{
  "win_length": 400,
  "task": "enhancement",
  "norm": "batchnorm",
  "blocks_per_level": 2,
  "residual_init": "scaled_by_depth",
  "max_grad_norm": 5.0,
  "cautious_weight_decay": true,
  "final_lr_fraction": 0.1
}
Rows from block 3 of a small spectrogram enhancement model, named by matrix and row number. Rows with one number belong to one channel. Each number is 500 + 40 x the weight over its row's rms, rounded and kept within 0 to 999. All counts start at 0. Numbers have three digits each. After the name is the row's rms in percent of the matrix's.
After each channel's rows are labels from the 100 clips, of 14848, where the channel reaches its highest value: "peak in band" is the frequency band that holds the peak; "responds to" is what is common among them. Only what is clearly more common there than usual is listed. The data: phrases spoken by 400 fixed synthetic voices. In brackets: how many of the 100.
# convs0: first 3x3 conv (model.enc.1.1.convs.0.weight, 96x96x3x3, each kernel summed), inputs 0-95
# convs1: second 3x3 conv (model.enc.1.1.convs.1.weight, 96x96x3x3, transposed, each kernel summed), outputs 0-95

convs0.74 101:466530489467479504467525484497451395500488516498326481519490560480517581488493483506527489440535523524434514519503486507481510466514489519478468467463476527514499493494480469489509506432501491481394486478570447495478509490516534514551471461493508457510369423443531501503488488536506577466
convs1.74 081:532510504512486514568468573518507561508450544497497473466494526492517373487542429547482537481536499486534506487524559471498521501454503522559487606528534479545506521546542518514528566501480527587532513564496433545470506552457468528501537556490467509498533611482467463524444473507504421535
peak in band: 500 to 1000 Hz (58)
responds to: thin (high-pass) (29)

convs0.71 088:542482479500603474436527525526511535587485515524539498488441503452505471446518562562484543497524535497423483424462447553496489466533519452504445611515470570495453543507550504581453512483467535462447490504537500509529486496480454495512546468540464470554513452510417508532509453513495472563
convs1.71 095:473519476450461485531483404515485522436477467513514528477507561519530524515472441413534500486531443538597537492497525438497508437465531492539505438501516425552481471507550474410521505504512474535547504504397505573503526513491510522477420489483502463450482518518556434404507458497520539466
peak in band: 250 to 500 Hz (44)
responds to: rumble (47)

convs0.95 095:581539461489480497490514468504440471563505474563523505464449493500544574456457521517534484496487425461568523483532509517440563469439474502512493446509488499534585483494455536501533567523398518541472522545518453562481476513441530554512442550526512449509489520486517527536597453432489465457
convs1.95 094:456481479535538482544512478512501488466553574437488499493562519507483420492499509522513493508516559495502421499435513421499501497530519500532495580461486492460500497520549516491513492478546465480513483494487555462482474348507482437454541492444469559395541487479495550436485564544463419514
peak in band: 4000 to 8000 Hz (82)
responds to: clipping (25)

convs0.83 087:427508451519471491479452518507515501564446472428476504481620481492536446491590518498501467503491510483484484405516500492541440541497530414487508456500495455478505437524519548511390401518512511553526470480453508492431511526572495532487514480491495556470499494499467507500564473470583516526
convs1.83 089:491502539533575511569525509483569528511539523492514497463438540503478499421438518533538488484458523537527544527451459529469549499524544514475541536498459469538471538426494432433560512475523438462472475504527473448551482496439489581531489453577505465552483557518527428489399533489439514527
peak in band: 0 to 250 Hz (49)
responds to: mains hum (59)

convs0.68 090:595479495543465467490517498522500512544493478447550378526578502509509489493447496484507583515552470440452555426501357514426431543524462513502522512509529524531451504504487508523454526512486526406494440482518470518476481448530525551485493543548508442517504498483483466493514527497465466469
convs1.68 089:453550454437525518528460482438463445453466555521475592531486518558563516515436490474555439456557454588523439505507524521449572456502577473530443452454501516436540513446520521495534538474458545535531511519509556504507485517441467477485544474469506527456509485569490492534523513512528575520
peak in band: 250 to 500 Hz (30)
responds to: rumble (33)

convs0.9 117:521468439540480419394477510434557496493522498425462495490445502488459480481465473517532455523488474467459529517401495528429447537514512460493450545505469536533466453376530473509453525533531530419509483396457477504477490491511467500472496451487453446500511477484481491545541489513445463495
convs1.9 117:457550572560515505493501507551496529522460486509482577458474494429448462481554537467481529515520540426452472483568520514531531513480499508542531494518508518494470510563501525466526425444495427469518519585488531500485460443542604543536580527529532565487496580501499508515421513533520569456
peak in band: 500 to 1000 Hz (63)
responds to: thin (high-pass) (81); pink noise (36); clipping (25)

convs0.12 140:576509493485515483591484495492497506433463488479500497348487493467431495528503582498504530419502498510494494487462498491507488489461434515480536392417510505464490516354487469518492503493481525484483519415508467514498501520520427494495495474481474461490421470509462498447463530529503495500
convs1.12 093:443472503524556477500567469488468540582562459495592513571520541433538583491452442493485474525497455520484517483526553486516532583479589479490428577470524552529495516536538502449465473524489473513533494520485528522494553502518561459456465532483516508529584543520542531589518502538495525488
peak in band: 2000 to 4000 Hz (62)
responds to: pink noise (63); quiet level (60)

convs0.82 118:547537494474452537474432502474462467527463510483524592478459493492621465572518477485540517421507535503529410518487506468462488508505442579504540457489524421484485505569510574505530485441482492429492495500505562507487494499504552482578485529540552503484450496518463472458513465504395519485
convs1.82 106:505473516545547494504588572519532584500504494478540432451514510469441500534476562574467464499440434487424571490508544488512569515393482437451418505492485564493476499468452466516455534543527527496511425499480493507530469466525455521438471484415493519533527526509510510521459542519490491498
peak in band: 500 to 1000 Hz (84)
responds to: mains hum (80)

convs0.4 108:604444534485448489461525485484505535434524513546506490472446559524470461499475449534478525514497473463542345555503520479520459533531475567499557488412534520488439523479544517461525457459493562464523508462447428506502537499527466521421508513492516563503482495429486485459450522505514477528
convs1.4 091:459498472450495547575474542528514481543525463462466501477523471506452554477508501553497508487414486477414523527434495553469540412444456471491452512651426434463575497466474448470487527469477535485511453512481512485528490548506511461533460480539486452514508527489493469570489480575504493503
peak in band: 250 to 500 Hz (67); 500 to 1000 Hz (33)
responds to: mains hum (89)

convs0.24 102:506463463525512504517491565412523474483462472494527472542362507517551501576442527450470457480498534465482510499448527507489524511449472565515500487519477515469450522528477587535450541460452480564510503501492462477524528480529492543586484458554470552573512488580433467464432503501449520531
convs1.24 091:594505475477520455496456430528466494454560485444588495547560512462515477415585487490468596531511453475524531533482529536460489499578457408477498540525547526493514470570545467485534516497498552458504525484538515525464487536494534506482464511477566431451488499462477451538453477557509529477
peak in band: 1000 to 2000 Hz (70)
responds to: reverberation (74)

convs0.48 154:526485509535509474389490523512519509453496519508499507656474509532444539514519593526479567556507490508524459506497500495516483484586550505504487523500477421475525522295489480515487526519499475492501506477493456518506499532507585486496507519521480487494488489497484489454456484520518490505
convs1.48 135:451522495558544514537566451491477560549581432510616507463559521445523557506443448487494517479491453550439512484489511506528508566435478487474470540477509529503472469540534488442487460528477529507531467525460528522532564494484394458457456524470490507554601543515546519552503514513470503491
peak in band: 4000 to 8000 Hz (95)
responds to: clipping (91)

convs0.40 083:558481431470486472486511573468486450484427506393497511489445506533503499517512434557585458484503519522516512458428446511433478513471515447500554463471531518530466449515532531498571432540505474481506520502566503559542474438531498533487527453448532440563468506529508527452519520438445575490
convs1.40 116:498553551527515503499505495489506447517619499512583478453482521458485505511462621428470490542499451441507526490514554505517498528502469484512518539430509482521502572546499518510460515524465476479537521453423495545512504563523497459465525598534482536494474428544509479508503438501460444607
peak in band: 0 to 250 Hz (57); 250 to 500 Hz (26)
responds to: pink noise (35); rumble (34)

convs0.64 125:521482487466514506516467459497429375518523519482313488514521537463428584488524491509473487541461507567499435567492473490495552484565520518474462528463489541501507492467473530518487481436506498538453493440501507445512500418456455472498445471509483513505492469458499481528533524502528530477
convs1.64 094:527511535514487474551481567500568544509428495545494505450471485565572345475512486518442498467550502482499529439521567491467500490496434461543529509491506470507464549538484500492516562537430547523489476509531507572462491546511492531512550564506488524556451582532530492493457541558459468532
peak in band: 500 to 1000 Hz (83)
responds to: thin (high-pass) (55); white noise (46)

convs0.45 078:508483573436397500452432537500468527460479478489494491522526415506532487483534518466541541477515453480499563488509508466410410498502487510533503486529550590510474500523496519560420524512488487498485410420449461486523488494441475437536532503493491494466551428456558523515427477501468542498
convs1.45 100:513530499570602470611513493436498493546517541567470466481490505485538505484465515473526446545502576526470418504477491469494529551540513523472581474425473475498509495461480486437510560506509483521481583551497560476488497467521502476493451431458513479499454503413455583504489506504433544513
peak in band: 2000 to 4000 Hz (51)
responds to: clipping (25)

convs0.16 081:497516475568475504419481591481562500609478491527520499472487449531485554500467575476448496487494419494502558496446476520484453500503498542395501525419493477513540500435468467450497432499513472437479429524492435466507517581526528531514459557448512470488500447495481515521551473512497511456
convs1.16 091:471521500449516526600526483486475446408446515405470537545516490490531405500478429473584445493475582514480476535527531525495565497496553459490534486557523489478504517560517534501503545472471524502555469471522569482478457444486490484519527470545454513523478538570547531411450471481523502473
peak in band: 500 to 1000 Hz (45)
responds to: thin (high-pass) (42)

convs0.32 101:504432500460549537450533475488467493516472486481467485497500501500555514455417571478443531506491465652530484464491496439510496532447435417539478517545448510573477473572495503515512570462481495523519524488563529522509548551434491518450488554557501496495501507456532465407512544477487520515
convs1.32 107:514518454480481498527480494526472497535488460559481496501531564476510454540539434478511487545497538353479478541530490534541527525574612537467481414530521509448538495421464513523465471519504523458451529572512516497508498415559530540504511469450539534451513480544451532509528507438540544502
peak in band: 500 to 1000 Hz (47); 250 to 500 Hz (31)
responds to: thin (high-pass) (83); pink noise (34); white noise (32)

convs0.28 089:475442493401492527482507456497549481481496507525434462487500521494551440474547468473492457494513401455509502507500463551486527536445506518556493480536439497497523483469530499456469520510484486382528474478468528480386490510466484567533500525552525467471479492394577578496449519455507454543
convs1.28 098:528541479626458483494524498500464446472497497485439529471487522475495501411484537528443550526532463500502508497475596472598513529552522486448512531463427520504442518482481460454514483490515537604514524463581517523501487503479523478480480571462518567468513568495415479502534499489532486426
peak in band: 4000 to 8000 Hz (65)
responds to: clipping (27)

convs0.42 087:510503508487465506486477445614527525523471467487509514472557522503481493417582501459495480472490470469506512497475521528548633460555466460532497459490472464549537432493549489526509456461454549469441520485497512473552547503441492480516463443421540558567435506443540513478467483501549481565
convs1.42 101:426496465438483531579566479414461445417485546432472472522472526514486507500460493531506488490480485522485457519495412533476453501505575483524521501458531523435445574462446441505481497558511511479529481424477472506384460511499516515483541531518491411517537527535481460478517476459457506461
peak in band: 2000 to 4000 Hz (52)
responds to: thin (high-pass) (42); clipping (25)

convs0.0 109:485519422473437494484492567453572432539493475536472439461408428514523523516477493453536526510456570450500452496528527438492496495474485540454527510500507470483570461520505511527414505541474452628462498499578504539458471509527503480538455526549504465460503445439486546505534518497547470498
convs1.0 109:569491475488566543471452432497438507441469476494563465462603474598490478506529465520481500511520537505488481507494542537513521516508499463465475475452550516502518452538542562511502508496480480386561494503419539462512448545488480466398517440489505494494485505566407449464457483510494521468
peak in band: 500 to 1000 Hz (36)
responds to: reverberation (97); thin (high-pass) (29)

convs0.77 119:494549453541469534603472547450599475493493532560499481499499477461506546573507483410500517567511486535506475503542456483505462524487509468483492536421437506524537511549522489532510567548521536498477520455498472585535524468488478522486527479463604564542470432526487458530498406491499451497
convs1.77 107:491458485493459447479540433514410589482487446499512526499479483488495451475520460516514467429476555424501505555502573487478587444461522528502533402540506481481477459448517479456484442497499467500505469565498454417462479489539531490508484487496446485489526548482486571390491512569504506455
peak in band: 500 to 1000 Hz (68); 250 to 500 Hz (26)
responds to: thin (high-pass) (88); pink noise (33); white noise (30)

convs0.39 132:530422476400521473485492473454501494453460505505521514444513515479456422516499601518522503524529481509464470496460481593509514512470566504476510317509522481525489541557563513588508472447453476461481498483494527501458494544501536494512493490509474493430494465530525558513465530468499533489
convs1.39 093:486499489565479477507464533517482499503480451482618475453501555549555524495512404464497507467481519479530532509548581436456457520437411507504522580519463559476488481487472503393475463521513463550598529541498513475485480509519402489524495518482498502526559505533540493444540551508492510481
peak in band: 250 to 500 Hz (35)
responds to: pink noise (71)

convs0.75 128:466488459482492523464542435467534511457433472536518479495457517502488477472543480446480359469548501454493617525451481458455444442508525427480514487523516486481479466507488568426479447513503476549517529451465463456485484498524480510470427461513466496460491499472465513456552430414500446486
convs1.75 115:502495517559570466478485567478570506505479534513528466503483526520466524513436483545559535557474486503476498468516510526598453545473505504429475525454414502493567471451467457529524520466570517418455499501502481509551494443541478480482543502526476445603450496495556492582508573549450532486
peak in band: 1000 to 2000 Hz (76)
responds to: clipping (62)

convs0.94 103:507483437500543550521464467457552425561483496483457544497457458477494484486406454487483508553531486501422505451470575414532559523500508516449494496491484480454469502515490513515428543570481461639493515480534554522589523523507493505526514518495543521500532532445476509446454477490510430534
convs1.94 093:507517530474502545546437507440438535480504485499528470475539548539514553495567488491527530420535554520484420547511481546488511486475502499561528466394466488490505539502529515517481513431490562464545507466479420490436461494567528454462587445559472450573490476484490450563478476540463515555
peak in band: 0 to 250 Hz (65); 250 to 500 Hz (34)
responds to: mains hum (62)

convs0.5 096:512468492465523555460478423463506448518506512466460504490515478417466461474441510526494451482558536434435586546507483482450483501478528384412503507518420563495494489512491499464503431514564481518548582450541490497502500495507478506485523485435549507420528528455481548507535545533548545486
convs1.5 104:432500565502495418508474501503508509487504487505550469520541479508520511601461522491536505492456522537495459457425482493452494536454370537585479506525549500521515440452497496481520511462482484495455451516509534487531550359482547553572515513543427505499507559482541524501517463521486484555
peak in band: 4000 to 8000 Hz (69)
responds to: /s/ (83); reverberation (74); child-like voice (45)

convs0.33 099:483559448461504488466493475400456504543525475441403540485451505487530523474456473531525491476463593474439389477499529532449519478491457539441438504517500473493435489548459543435520508507525424485509476511518495444484528466499492574481487518536462530451473416511457485453488519466570515481
convs1.33 104:494442518500548466521544450563454494448505486482562500549526548583461468529528564514480523543455489490556601555480404531508523583536511527523481460494534481534506542483531477501475426541424574469562500504518517516527469449572536434512496457513513456510527540534493527489539454537509449521
peak in band: 1000 to 2000 Hz (70)
responds to: reverberation (74)

convs0.88 084:517481373465505480527530485482489518517450505496468509483440516400507531441539513487494443555541380535527569479538457519527483501478578472512543507514395438514495506519440543531482514463504531561536530495513467529473484522482458429494489548439530489521493473533522428464498501476466565481
convs1.88 096:460500528572543443486489519473439520487515526499578473488526463542497456593471518527500564528462584504474463493505536507480546444497396487506473500526539527464534519485538543466524472508516471415435454503457537499518461415504569548508529502537404539515498507504512574544527502502573445465
peak in band: 4000 to 8000 Hz (92)
responds to: reverberation (74)

convs0.6 106:583545482525528527527540510455493528485494473504524481501536509576567563478521484518529582483513422537513356509529489516506519475514502568519574520434579435545535561552457532505456494509478547529485489572521528509514488522476524465433424534477523505537507439522529454510486520505465525458
convs1.6 101:463513537534518369466476514528489427500521514465527499468440492410438459461436503490489479538501557511485522455527528483427529513481406429526435466547472503460447479424508455493553504446503459489475468516457496484477538444521477536523596496550471557485450538491504525491474471531540492514
peak in band: 500 to 1000 Hz (50)
responds to: mains hum (51)